A small image captioner, trained from scratch: 5.31M parameters, encoder norm layernorm.
Rows from block 8 of the image encoder, named by matrix and row number. Each number is 500 + 25 x the weight over its row's rms, rounded and kept within 0 to 999. All counts start at 0. Numbers have three digits each. After the name is the row's rms in percent of the matrix's.
# f: depthwise 7x7 conv (encoder.blocks.8.mixer.f.weight, 160x1x7x7, trained with AdamW), a 7x7 kernel
f.21 094:480494535514518496505493492474461519496482465508516519516509505498481513595448492521480501481476505527491464493452507477532532526512485472498488503
f.22 107:477503480541514508531478499485482503485497481491529537474482482481478463551442455488493527510488432465472510518498492452513504507504513492487496510
f.23 100:474492492492509511477500508501488503505529483493533564522498521510524540518486563541480481505537521493556449466484506485518522481500499476509520527
f.24 094:522524512485492465499527526515490500490486531480493524539516465533509543460519490452526506502513456479493537521490477480496458521511504471532443503
f.25 085:493512503519492479515466454519516534521483551531489508524456499518517499479432502545499516497454519510522499495528514501522493526542525477491472489
f.26 106:519501491509502511516539502508526490477469536509466464434462496502504546540565510503476504464519496489493513463503495491488473478466467508503479496
f.27 075:521521522506491510482519502514483512529485502500515453539514517480442507442481491452535473496494489466475486467494474471484493489495542466458484511
f.28 102:528517517513513487502504512540523537482512497513526502516508494521493528515469540482545517537533545552494496506571516539483505477485495529485480503
f.29 112:479499488474484514527535484502465482475525498496486460493477502508484443537465492500506531483552460509461491491495463460499503477504508458473510540
f.30 096:471489496513470501515458502486479472470504465492466463472461468481484500570461489493514516499505481471472480487474482451465501544497505494507501512
f.31 109:519510511505502511487527499523499500494483505490533418446502496457487473594526478495516528502501494509497482502490485500471512498483534496504481497
f.32 083:487496480511490485534486463489504509508540477487491519541531503469504509459494485502490529460460501508532516457519533472435501542496491499469534476
f.33 101:488502516481491503496453489476492503478502479484495445495471479482470467582470447465481495479503452486502500490499488490485503490505480461466492508
f.34 099:502525509519472494524512472499511521485489477502541420481478493524482488556474523497484496513586492500483482489486515475479478495519511504492487502
f.35 076:473497496492490505519518497529516502491496512539524489549514503507493480424515488486510522526482548513523465481516475554487541493446489490501515476
f.36 095:457487502527496515493495497474483488466461458438488491487489502494505502582530530500492475464498491536503515460494482521503476471478491516495511471
f.37 098:507512521521509482494505515542515486470505500505512552495485497503510529553515483479498490482483500498474509458480506492471512441467506452438485453
f.38 101:513522478516525506512523471508492537533506502525485540517494524464480562462545501521526519519477475516473496497489511496539493536531494488539548510
f.39 101:525507480504533498529480510487469480466508476482478509568483499495481467562460455535520518503493471524528500496469501508520512508511485499496528546
f.40 151:523500516512512514524505491486475498488526496490473460491508498495451432443456462499507471450459467485492503492496464480487493496497522502520529522
f.41 106:480493468493514465489500514496522498518495488499503579536523500484544501536561509516491509478521519500496510490448533525477502506470480499493452479
f.42 086:492488477526483526510514503487495509517509518498546479508510492501478445582536480496481518452518434511487475510505522489514518505502483492477532477
f.43 085:507495471474519528501482511541502512512509503487525563535520542507526553462521521476496493498532461504537481505517485515547506491518497510539534503
f.44 106:482511507508490488481526505510505514507487544508497528506513534526498569564525526529554509505557520501511494497497530495479537546510513505485489502
f.45 080:467512494501512511519479486458484510517494487478425518502465476503471453486489500464487492470435475526499499502500517494505506520471446491496471522
f.46 092:525498506525509494494490490500499497469489498460482469446449476509511511450520501517499480539533517522515511501511518519516487502515549540559532537
f.47 096:513514533503486499490520506528550512478498510487511423475495486494487474509444476490492532513475501503473537489533511495441491529472529523498515523
f.48 100:516483480479496510532539491499475489495502487491466528507459494481502422507534516456459461479435490471527520518487497520500495512510498513520515503
f.49 100:497484493505520523499495504492503488501523432487493389486509490459482497481510466506508509494482480517502502492526539497483475495533477503513516531
f.50 112:505502544502498479481521522496513520494482517479517543493518513519554547428526529505516491491479551489499505524506512471528484507529542499488470485
f.51 115:513527487501501519523525514513491508492499499506474385517477470481475437511520487514483492459495493490507490470495492474501509532482509498489481502
f.52 108:482481506505495499504501488503494493477506461504490475501493500484516463540531471489499474449456487466465525484487444472494454503514471481492446454
f.53 097:552501477514528533512486511509493521528570493503511518495533548481483525475537468480468462505486483505495492535463504493507532494495460477472506504
f.54 094:501477495523512492489525509493501478509501493498530543521485476494530553498568513533496494515537498449523514556530545507477520531515521484489487502
f.55 084:503510544515519524500491510507509490495496511519462520498540515466513493570507522517546504437477483513512502478470508512468467542487530519500462485
f.56 131:504495521492509515515516479493495485486503499495468412474501500482459475510436473483491483477465493483477491480494468467459490480473484464474486515
f.57 104:482496502497496505509444493494464482475488463464482509497478493511493504502426539511491504489558507505528434498511517512460527475484501484492526515
f.58 123:495516504510511492552503483506516513473488530506464565470531525513515539468475505510531537497446508518495498464488524488523529535540497504468506499
f.59 125:476496519501491507490524508501495476482495525506519481486506464527521521455431486500526547534501522509515537530526501510506511555545531514515483459
f.60 112:528512489497490493522525508510552478525514486488470416495452501520524544506553486521529511474532477506489480513509505493499512466534506489505513514
f.61 080:504491469521501503516536522459491505463481513513475476493475501480502496407498487508491520485490473458507516475472499463482451506530519497490477469
f.62 111:500485510501442471449541485505513486499479488525535429472506469519523473551518483503490511478505527520518524495504522544489484513485519485507516510
f.63 099:507530527498516530525548491508510468515526509486538409501502517500481536479525503512531500521528506524489516483512482513524518530480507515531540482
f.64 107:484505494469472474521491491476516515503525476485486431469484482496461452576508473451506475476475491496494494502517506479482514524499497469496493527
f.65 087:503487491505516544545496453478503498510514498488469455503488491535457516493474549494538480540498503531498478501500487540462493481540471516527538503
f.66 081:471502493504473520508480506471497477503492477478498489523512506450487423498459502521476539510471543524510477510468537490510512471498453544499515513
f.67 096:472494513484528522499511510517523496485520494480504528545493497493467616465518492513515516502502465499493501509479490477497493471475506467491522472
f.68 080:516487496458495512539500528486483515514480509525467551492513473513517538492431501489470499501427515498501509491479510522491499542521484508548501489
f.69 102:501496503504470494504527515510530491483525499470500443488498476503516498483510514471526519566561490529492527506533535501467508534494551505478526528
f.70 085:506482480495484480467475471487507497477475488498526521487473468518486477451492504511457463518570489484470488481521493484509467443480490489453500489
f.71 092:529509479517498494493559511459511495479482526487507492486507519522508523503457468496489481495465472461448485457447485471475498542510467494515485474
f.72 091:494504523523528517485508477533515510503537505488495492491494503545523491471512511496516512550546523531512505553529544505520525509542564502523531489
f.73 113:484493506483485477497476493496495483475485511522513521528516497506519512433502508503524543548525546555544542524532549522503491509533506496511491494
f.74 095:513523550519505505517477514497488513511523515490502464492457483495465514535552504506467521521495484453476444513477499484439513505512469518510489465
f.75 105:524487489513506489505524486482470534497498499482455487498516480483458521571451505477523467493500456493529510455459480491466499525479470476508493499
f.76 112:493479470515517492522484528483507492493498499504453432506509508508486398518491481511499490482481481478481495490502484525475545488492462498508495476
f.77 170:510505485484487498509485497483487500498492484489467459473479491468467457541467469475479483463455466463476481483462461473455491492478475477476488486
f.78 113:523514514511509501509511494498502525534498475492487454488504488477473430423464477478481472470447465473470507506504475502505496501468505503498502513
f.79 090:526481501509470472485535500506526467454475526485489527449455522515508482538447481495528500480517493491544492474487496470477495512527471515456503505
f.80 111:514523489498518525506482481491506525512505446474479501510469485464470470493450495486440457467446473491463498463483511476495485490496509473493509525
f.81 090:459495479497511499508489472487480460499503508486447493508490498508525595510465500490499515495533510473459531500478466517509538491500487502478490458
f.82 100:457514503468481483482520530520466492492502492496501439497513525492480434465470533484522500517513501478440491477498491507475523528455489481487487499
f.83 079:493492503503492473493505538519520485495513487512532513502472484501528472431557523519492540502510557492479490491512543513503466470496463499456495473
f.84 106:491506515516510506492507508523537537532512487530533503533518463541518475433531528526505508488516542531533513504492515556527525531493487503512508511
f.85 093:524500494523535507525525485473459471481479487484485470533514502502494538397514474486467511471459496522495512486486478505499494514519509505516492522
f.86 103:476489521503489510467463519452495476473480492480470530516501497532491465596518507504465497497492504470511474519523503461543498497498498495521501512
f.87 102:509523512503516507493527508507508502528504509527532468554535501488484472394479506481488477520475496492465526500501493507468492467506521471499485495
f.88 101:501521461497481471480541469513505499504506460517502525530477443507508468418459509499495509521479522493501472470518534510516522519503519477482507509
f.89 088:466492517534490506502494506488450464451503509511521450497515493475518458459487456508531489546440526496497478517482512508481488489512500468478511482
f.90 100:487476519525517501525491516526533521532484485506516472502516510484508466406504518482532500517487484504531505494532532514506530536510557488522510511
f.91 099:510493513510478494468476496474478469468494493461432438482461468485460515488531510469524481529496472498501499483483495479489522496514498538521504538
f.92 089:518486498522489512526528486538532519496469455493480491487520528521544546541499515470525524524478493534552478513475513519511467480498510493473473461
f.93 093:511472499514480486465541504510512514486507510495527499491478492481516488504545531521514520542517516489485531519538506453517451547555552502490493523
f.94 105:483508479508494497507503478516512543490500502502493561461486509530497524469466503495524541499440498539516498498519500497532545539539532464521522517
f.95 095:519525513503524508526504498518479520491506514497436470485500488475478505596479490529529501511514466468481478463471481487480515469492492504480480499
f.96 097:477479475501494486487469496475503503489501456459484439503490488460485449456504487502475519487467515470476541502485511502534474467491476467510502541
f.97 083:512536528497528530518489499508492479501493515483509516444466483499506484542523488478486510473511482456507480499564462517462510508505535497502444533
f.98 103:543525489523492503495482474476475481475487506479545485461507494513452487522454480467506519543470504494475484485447470488459478546492491513498486499
f.99 084:500522528521495513500498550478509499516509518509488484507491488483506528518461495451512551547537514466482477502507498504489469544537543545508500455
f.100 093:464502506510530516491525508510494526523510517517507504517517497530537537475552502523523540494550535510508546523537528541533514493522510533527529504
f.101 077:492472495507510512510475498516496474485480425509514485512512514471487540522522516479498514478488478518584480471509499484487500513435509525521500482
f.102 087:512496516464517507473522475522483507495501537481508538588476490476532479476456518499518520498496543531515490486487506471478511506532489466521499473
f.103 086:498452491504510483462548435488528498480475490499496508492484489478495489487458493476483457502528507502479529450481518519508561502479491509475474480
f.104 147:522518517517515519513521504529533525536519526530539527538536530541526542451539514523505510508513512509501507509514502524524508522509545526540521515
f.105 099:522494504515476512475526476490519473468480487487526441502494485532482454508421475528476489533488500492509526499479514453464487490511527520517508504
f.106 114:485478472475486479503494525513497526498506521492479602527507508496513509559515494502521496511503442509482482508504467475492499500460500510465488522
f.107 100:499514495484499514540505545502506499519538496527508461535506523487474474491456497509488496577540470496483517501511484527496503495508471442534509470
f.108 070:503467482521495505487542545471487533474480503537482558461520526472492512490476500484503509471498503499521499495495500492523518449435491541479519519
f.109 087:459516501490501481489520533496486472453496498467461443506474515466486457545487482543474524514474509505530529491488486500506485500512514478478496444
f.110 099:473463491480528503494496488511506507511507501505506475519504540509465483476465489496490490478424558508466479474464493508496543475498461514465537492
f.111 130:486481482501479482491485510509498510506496498494494478467456472483487454516461457465490489471503467450482484474482477461451472494463490468462471507
f.112 106:489507553539508489493510508522515496507516489487478472481505496490499442423453543535492485501516492537499496464496498507532496473472510494465529511
f.113 091:480474516486468482471519495492525497488494459515492547472518472476526532529535460467497480476500457511474522522465525493515477539541492487467474508
f.114 101:521475455458506511457458495474476496502525498481496515530491478447495515509502468478515489489473491508460526505488478480446487474459450484506482508
f.115 108:468499487487484487484455506490468467491473461469465465477459477512508494568475481516525514513524481494518514516525516511529518535546525527498498498
f.116 113:514520506509503511554508483517519504508472466482515455478490488491457507549520475483490503466606505511499490491493492514523513486504485490493483492
f.117 101:510551497492487542512484486520514500498473549531512433503474509522471456536516463498500497526491481466479492512497490538457478464513497506522494512
f.118 092:492514480504483503490485507460500493504501474477447497469484485471498491567466498488451464446480449483463494476465506469508491502501474501484485497
f.119 090:534523538457486490497486539523468510497489533511481497492519523502540505483485551522492502507496547528517493536495458478540548492519499503535469477
f.120 097:464514497532528521502499519499525533535493510487522478475517504521537498583549491527503531516502463494486482505506515496536502485549477537490494511
f.121 079:498496501503516499521480487482484478496484488494495512495501477512487514502501522494455463442489456505430511459478450489434469465498493504490486520
f.122 091:493527505514514511497493489472499479503495475495515494534497534517510472575464458510530479480526534483486508493487495484485526514525487496448432470
f.123 097:517517516519497492496533513488531522480464481512508541502504546500525527591492487512505518546503473518513470516500500519515489530547505486489530484
f.124 104:522500489494496473482502495510483482509500513510524524502526513472508462567456490531512499503403505510495487499509486477529486522508476507495460461
f.125 105:469488489487483486487488477461486476516464482476443474481502484477481507438531493483476494467502470506494479443455467490468495463487500498498519496
f.126 082:513504490480464509513502500500483523474492465510520485510522473531531485530464506485511543511501586508487505501531479521472467528504470485480511445
f.127 088:555502490483503504478481520494505477486508535515492460506510518477440491461508498476474477496450455520507484468475477474508486493475466468490461529
f.128 101:485488504498496496499520517520504513489494456505465480511505497500507503622504530511490492468454505474518472478497482496496475514475498488505468482
f.129 068:496480480514509501491519497501524516500496504522516519496558492511548558485543528531503485520587517517513520497497549502496515491533489506507483481
f.130 086:509496515483531503498483497521485507499473508512419462424515523510489483523483455515510519507445489490547496502503474504519485496482532501488510502
f.131 106:489467497525502512490521508503481484518527529520513549509537490494525557492567540503527490492549523540501541497518508508511535524528512490505480501
f.132 095:512468498480504504485508490525531485507496518480468491449471471500508509558452508507524513561554512496461524524523475484493479530535517500501496492
f.133 094:524472524536526525488510512517483471485532517501522518500520512483477538454546486473496499483443469540502514478484529485507499503428493519502508499
f.134 092:513518522501490522458534457496512513481489496486471503534486485492494499502453503495520492454532502492459482470512437505468490464478464490477449485
f.135 103:511500484502498510533516516526505525515527507539563567508530529508473515539502528510495486491485486470521522510520510484544521481452531517471503478
f.136 060:483504512493504516487515537522477469457492525482445492434477545495519489515485511516480482531499469457509505467495497464514522508451483465488508500
f.137 093:484468492486518518495516522533520511498486495500499517540489518560496540478525533508519483510545493537508511507534540565533502456474521495490519502
f.138 120:515505506515499467473544528473482508507487531498496544535505536498515565487564529525486488500546505487507491513487516506535501474551499522505515500